{
  "arch": "ecapa_tdnn",
  "model": "sound classifier",
  "dataset": "synthesised sound scenes: up to three everyday sounds over a background",
  "train_examples": 26041,
  "input": "waveform_16khz",
  "targets": ["number of sounds"],
  "num_classes": 3,
  "norm": "batchnorm",
  "activation": "silu",
  "depths": [16],
  "kernel_size": 3,
  "wave_channels": 128,
  "wave_strides": [10, 4, 4],
  "widths": [256],
  "loss": "cross_entropy",
  "init": "orthogonal",
  "optimizer": "soap",
  "beta2": 0.99,
  "lr": 0.0018,
  "beta1": 0.95,
  "shampoo_beta": 0.99,
  "eps": 1e-08,
  "precondition_frequency": 25,
  "max_precond_dim": 1024,
  "merge_dims": false,
  "one_sided": false,
  "adamw_lr_other_params": 0.002,
  "grad_clip": 3.0,
  "steps": 2700,
  "batch_size": 48,
  "epochs": 5.0,
  "lr_schedule": "cosine",
  "final_lr_fraction": 0.05,
  "warmup_steps": 130,
  "weight_decay": 0.4,
  "adamw_weight_decay_other_params": 0
}
Rows from block 2, named by matrix and row number. Each number is 128 + 32 x the weight over its row's rms, rounded and kept within 0 to 255. All counts start at 0. After the name is the row's rms in percent of the matrix's.
# c30: last pointwise conv (model.blocks.2.c3.0.weight, 256x256x1), inputs 128-255
c30.171 081 [ 91 117 166 154  95 128 126 106 155 138 158  82  92 113 164 159  99 141  92 122 136 115 109 181  96 110 161 155 183 132 152 161 157 106  89  95 130 139 111 117  98  79  65  60 135  99 116 129 118 136 174  43  64 180 108 140 175 132 155  92 126 109 137 145  90 121 166 113 100  97 141 157 133 131  93 151  72  65 127 104 109 107 126  93 118 100 111 184  95 134  85 114 144 105  93 160 116 168 148 103 118  53  69 111 138 136  93 140  98 137 132 126 104  54 129 168 138 157 162 113 113 110 172 131 143 159 146 118]
c30.172 108 [104 101 148 113 126 160  92 122 185 119  88 121 140 129 133 125 157 171 101 120  92 176 153 136  93 161 137 149 102  76  77 163 203 117 148 108  85 170 117 111 163 156 113 140  95 112 136  82 173 118  96 137 169 152 151 155  81 151 134  71 147 131 255 116 154 165 136 194  93  85  77 131 172 174 124 147 117 123 113 115 143  93 189  76 144 135  78  71 109 137  89  99 138 163  97 137 208 111 133 122 168 111 122  93 121  74 153  98  91 114 155 142 132 128  95 118 160 110 143  96 101 131 177  58  62 205 129 151]
c30.173 107 [169 183  79 149 120 168 125 136 111 141 159  92 124 137 128 174 139 110  76 116  97 118 139 112 109  82 176 146  86 180 158 156 136  67  47  98 116 138 124  94 156 117 106 143 128 115 149 150  58  56  96 140 147  67 108 120  85 146 174 150 141  74 113  71 166 121 147 151  99 106  92 166  71 107 135 158 146 112 100 145  91  82 137 171 100 115  82 132 147 154  94 132  53 159 134 163 149 133  88 119 102  76 155 182 105 131 115 166  89 179 147 115 108 107  99  81 226 149 136 128 170  93 153 180 115  97 127 135]
c30.174 107 [147 174 125 129 106 142 100 115 167 135  93 102 109 140 151 216 139 136  89 125 129 156 110  84 135 138 118 122 157 131  44 109  89  97 179 151 178  98  78 103 131 142 184  98 151 105 115 156 176 140 141 120 104  86 191 158 127 162 189 140 163 129 146 159 105 222 133 105 109 167 203 115 138 128 141 166 134 128  69  46 167 117 167 171  94 156 150 154  84 125 124 131 132  78  93 168 101 155 153 197 119 168 162 148 151 132 133 115 126 118  90 108 179 137 145 102 138 194 167 125 155  96  94  65 143  73 140 164]
c30.175 079 [130 116  93  88 122 170  74 151 104 161  95 166 133 111 102 175  57 145 110 129 172  76 123 138 120 110 125 127 106 147 128 145 178 165 187  83 212 162 169 130 134  90 126 131 123 119 117 151  85  60  94 109 113 128  73 139 145  84 136 136  67 151  93 148 103 133 149 134 100 125 220 124 128 135 149 158 165  82 113 151 169 133  90  67 116 145 147 188 132  93 117 151 171 115 100  97  95 156  76  80  98 101 156  80 167 119 178 100 162  83 158 132 116 105 113 152 124 160  78 134 127  69  93 192  94 171 194 151]
c30.176 105 [117 181 192 117 107 129 100 134  77 134 105 112 152 203  83  82 124 139  50 107 144 135  99 112 111 128 123 115 101 214 154 171 106 111 209 209  93 126 130 189 105 105 178  79 116 169 144  74 124 120 114 114 103 108 126 143  84 116 148 115 147  70 174 149 105 169 149  90 126 124  89 144 152 121  78 122 158 159 145  40 110  65 108 161 192  94 100 160 158 115 147 194 156 146 133 148 181 118 123 161 132 159 101 106 163 113 187  92  58 139 190 137 119 116  97  69  66 119 110 155 109 130 127 124 165  95 130 132]
c30.177 105 [130 107  82 148 107 137  93 173  54 154 156 143 163 147 149 126 113  92 134 143  78 146 123  98 115 141 150  90 176 162  89 144 116  77 114 104 150  97 156  80 110 191 149  80 124  92 161 150 101 181 169 154 155 144  91 118 176 119 157 129 157 108  96 128  97 130 111 136 167 176 156 142 156 106 141 102 125 100 148 177 107 118 152  69  99 127 174  73 117 111 124  73 168 149 159  90  93  52 125 160 140 141 102 131 152 216 111 137 118 169  68 141 109 132 128 104 125  97  67 143 109 105 158 117 117 167 145 126]
c30.178 085 [102 125 131 118 110 142 116 142 145 137 130 120 106 255 115  46 181 146 133 143 180 148 114 131  82 166 130 113 121 124 125 125 149 112 147 117 209  70 117 173 117  83 130  76 115 154 189 143 141 159 145 143 133 102 145 159  64 132  98 109  78  80 112  97 131 128  87  83 134 165 185 161 131 111  85 128 121 107 154 134  82  83 131 107 117 192 104 162 119  89 135  81 184 120 100 106 197 118 158 178 115 186 104 124  92 129 177  65 135 133 214 175 166 147 126 121 113 112 140 116 175 162 105 142 118 122 147 177]
c30.179 100 [154 147 147  99 153 102 152 134 115 145 189 191 110 121 171  97 135 112 122  97 154  96 178 152  84 112 151  93 151 139  67 103  79  68 165  98  85 120 127 119 127 129 109 107 170  99 110 101 115 136 144 140 114 114 124 157 133  83 112 139 146 120  86 204 144 139 141  96 158 131 173 123 131 101 173 182  96  82 139 111 138 123  99 156 129 120 116 108  67 115  96  88 160 145 132  80 112 156  95 206 131 152 136 173 144 153  47 112 136 193 151 134 124  97 193 127 122 117 123  85 140  85 114 140 103 165 117 132]
c30.180 095 [ 47  86  99 141 136 106 104 100 159 118  73  88  81 139 166 126 157 134 124 133 143 127  78 129 156  89 124 161 112 142 179  73 132 144  91  89 189 165 143 107 152 112 157  94 131 105 166 139 156 136 188 112 161 115 126 117 133 103 159  83 146 133 135 171 145 166 130 174 139 116 123  91 123  95 120 153  98  86 108 126 110 161 145 147 111 131 115 136 111  59  97 113 126 172 165  97 141 118  60 120 156 110 162 112 150 134 106 134 131 182 165 107 137 118 163  64 180 165 147 123 102 174  84 194  78 100 194 114]
c30.181 129 [149 117 194 143  80  84 142 115  94 134 146 165  98 155  93 123 137 131 175 132 151  70 113 213  95 162 110 158 158 125 108  78 137  85 143 166 136 100 145 126 119 111 120 115  95 133  83 120 115 165  98 124 159 144 155 139 136 129 146 139 131 154 154  98 130  77 110 167 186 118 114 108  94 119  57 153  84 168 193 188 123 145  86  85 131 140 157 159  86 157  88 106 100 150 126 123 196 139 133  80 134 143 142 134 128 103  73 138 149  94  93 119 126 175 107  84 126 147 121 106 159 119 149 109 184 158  65  85]
c30.182 115 [ 98 125 100 201  97 135 137 132 128 128 102 127 120 146 145  82 104 152 113  98 129 154  90 101 149 148 148 130 109 156 169 118 190 158 115 108 127 145 116 141 121 112 157  68  79 148 173 143 135 174 169 152 168 159 122 135 120  96 182 139  99 138 114  83 121 100 106 138 134 143 119 148  90 104 105 108  79 138 118 145 118 142 155  74 148 105 122 124  95 135  87 149 144 108  89 123 134  69 130 181 113  67  75  67 127 179 128  70 109 208  88 122 116 107 133 154 158 103 125 105 130  86 112 139 100 120 113 133]
c30.183 082 [ 93  83  87  74 149 149 102 127 104 145  96  74 137 119 104 116  78 132 159 143  97 103 169  71 120 123  86 157 141 104 228 104 159  97 167 119 163 126 180 142 115 114 140 146  52 149 146 102  92  95 137 122  56  65 113 159 137 143 158 101 155 164  96 174 137 120 130 168  95 130 119 133  67 166 118  90 144 104 153  97 126 180 128 105  70  90 135 140  70 101 119  90 147 133  98 113 143 121 117 101 144 102 158  43 127  95  63 158 122 117 108 153 193 161 161 107 129 213  97 146 131 121 131 186 160 135  91 140]
c30.184 100 [132 135 125 166 129 122 144 124 129 101 116 129 170 173 148  90 124 110 132  83 150  70 122  87 139 126 128  85 116 106 134 124  64 160 156 190 184 106 114 140 143  95 142 151  84 118 106  92 128  83 126 114 155  95  75 111 117 114 149 138  59 160 114 132 134 141  84  93  37 147 146 147 161 158 141 114 127 131 136 109  70 102 178 137 116 144 134 130 157 155 110 142 101  96 105 139 112 134 132 121  94 102  84 198 111 133 141 122  90 139 166 121 105 115 147 113 143 113 145 157 100 109 113 112 119 114 165 131]
c30.185 096 [177 137 179 134 144 117 198 159 111 163 171  98 115 109 154 119 167 170 115 132 127 102 112 153 105 161 113 138 104 173 120  85 137 129 103 128  81 103 152 130 109  93 123 226 148 115 198 122 124 128 153 161  97 171  79 111 101 136 135 137 126  90 127 112  74 161 114 146 134 116 105 144 152 119 134 120 124  66 161 141 178 101 113 133 142  90  76 163 151  86 102  94 140 101 160 115 117 127 106  90 138 129 101 117 143 131 148 203 140 156  74 160 134 170 142  86 218 168 117 127 195 112 105 109 132 136  68 119]
c30.186 088 [ 83 166 198 131 117  90 127 111 118 112 138 101 168 170 137 107 106 143 128 152 115 170 131 105  98 101 125 113  95 116 166  81  90 156 143 135 178 104  78  83 132 152  50  76 104  66 126 103  95  71 207 134  92 111 110  78  86  86 114  94 100 159 128  69 101 150 120 104 146 134 193 112 108 114 108 121 105 108 142 103 137 150 117  97 108  66 117 147  97 150 100 150 169 157 178  86 174 111 162  86 102 146 150 133 170 108 124 147 146 123 131 132  87 171 132 136 112 145 140  88 149 111 132 141 129 109  98 168]
c30.187 110 [ 69 133 127 138 179 164 100 146 111 110 124 123 157 118 124 148 114  82  89 129 116 211 123 114 134  97 119 121 112 119 138  99 150  80 157 194 104 129 114 122 157  82  75  72 124 100 140 142 119 166 138 146 147  92 172 174 143 121 105 114 121 127 161 145 122 190 189 128 146 146  80  96 163  89 116 133 121 153 138 119 125 101 216 107 147 108  97 156 126 142 102 157 128 128 136 122  95 121 125  70 113 165 107 144 147 147 113 107  98  93 145 151  99 147  95 107 123 134 133 104 133 136 185  97 109 115 135 181]
c30.188 086 [ 74 147 143 150 139  88 199 183 133 120 111 149 101 136  69 117 154 127 102  94 118 125 136 134 104  87 122 132 127 149 121  72  84 184  90  98 125 140 121  51 146 106 138 130 175 173 153  98 111  98 144 137 114  93  75  96 131 169 140  53 183 132 116 109  51 125  92 121 148 163 176  91  91 135 117 126 122 134 107 114  95 134 110 120 128 146 181 152 124 100 136  96 132  62  76 112 169  77 109  87 121  79 133 112 130 118 131  74  79 118 144 125 139 122 100 117 130 140 159 165 123 147  84  92 135 172 166  99]
c30.189 100 [132 137 129 114 126 142 105  90 143 122 117 169 128  93 100 129 110 149  82 102 180 121 133  46 165 190  92 142 120 110 118 102 166  75 161 122  65 136 106  70 123  98 133 128 106 118 152 127 108 100 182 120 135 102 117 114 115 113 145 164 141 120 130  31  96  78 110 124 108 154 138 105 124  89  78 171 176 110 138 150 110  90 128 179  94 134 159  58 173 165  95  92 116 201 106 105 133  96 135 129 133 188 164 157 156 156 163 197 126 209 171 227 132 160 104 127 148 141 126 195 113  87 220  87  80 148 115 197]
c30.190 085 [163 119 114  99 137 175 134 144 149 130 152 131 118 198 138 127 122 145  90 170 120 189 152 121 135 177 184 111 138  51 147  94  98  78 172 129 184  89 123 120  78 124 124  92  86 105 160 109 144  29 137 150 140 129  89 119 173 126 118 152 159 110 107  97 105 129 162 179 114 111 139 127 125 122 124 122   7 114 101 162  74 119 151 114 136 101 138 127 102 151 140 112  77 147  57 150 137 123  68  38 121  71 120 121  70 154 138 146 172 136 197 114  81 114  48   0 131  60 136 149 105  57  95  76 126 153 184 137]
c30.191 105 [ 99 132 202 121 128 126  68 144 167 160  93  83 112 103 125  71 127 109 161 111 138  96 161 168 148 112  93 101 162 188 155 123 114 151 203 133 125 148 112 117 115 111 176  88  92 130 134 125  99 116 113 185 194 132  82 147 136 186  92 130 134 124  36 131 195 146 141 126 116 154 125 137 141 151  83 119 163 142 130 121 103 106 170 192 136 108  69 150 107 152 150 206 106  98  43 105 124 140  91 168 176 199  91  89 142  46 228 139 133  99 153 127  95 134 156 157 127  96 196 101 100 151 126  96 100 116 136 167]
c30.192 110 [129 116  96 129  89 145 171 142 132 100 153 170  53  91 168 144  90  88 152 151 135 141 171 137 174 113 153 143 103 105 179 128 125 138 118 135 155 121 129 113  62 142 101 169 172 128 101 138 147 152 134 186 119 183  95 143 145 143 104 144  62  50  89 160 149 138 102  70 125 124 140 101 129 154 148 183  84  96 109 154 104 123  86  88 113 125  95  95 169 150 154 128 188  63  86 112  90 126 127 106 102  83 105 109 144  93  74 146  86 211 152  96  97  69 119 140 133 126  37 157 152 117 172 113 127 131 169 120]
c30.193 087 [101 159 120 174 104 170 182 115 159 117 118 109 128 173  72 181 161 122 103 136 151  83 114 194 132 134 121 141 162 152 137  61 119 127  96  84  96 188 145  96 115 144  96 141 129 177  65 113 154 180 151 113 143  76 128 108 141 130 123 126 120  91 121 124 131  87 138  90 130 132 121 150 108  92 125  57 118 160  97 137 111 148  98  79 109 140 137  93 152 159 149  75 150 118 107 127 166  71 105  83 124 172 128 135 139 182  99 102 108 126 225 109  82 148 128  53 126 119 114 141 112 143  57 105  93 179 139 135]
c30.194 104 [155 171 158  94 122 180 134 128 164 148 145 128 187 111  81 139  78 146 122 127 123  79 131 163 121 166 108 147 101 101  97 155 168 127 155 162 120 185 136 187 114  99 106 184 134 161 178 173 197 160  81 133 129 118 103 146 151 129 158  88 164 118 159  98 134 172 130 166 120 113 128 202 178 109  98 129 126 109  84  75 106  71 170  86 133 144 112 110 116 155 123 108 117 143  86 185 196 160 122 136 142 129 126  85 128 108 122 146 133 189 103 107 193 186 109  80 138 140 146 119 106 134  68 111 186 132 176 162]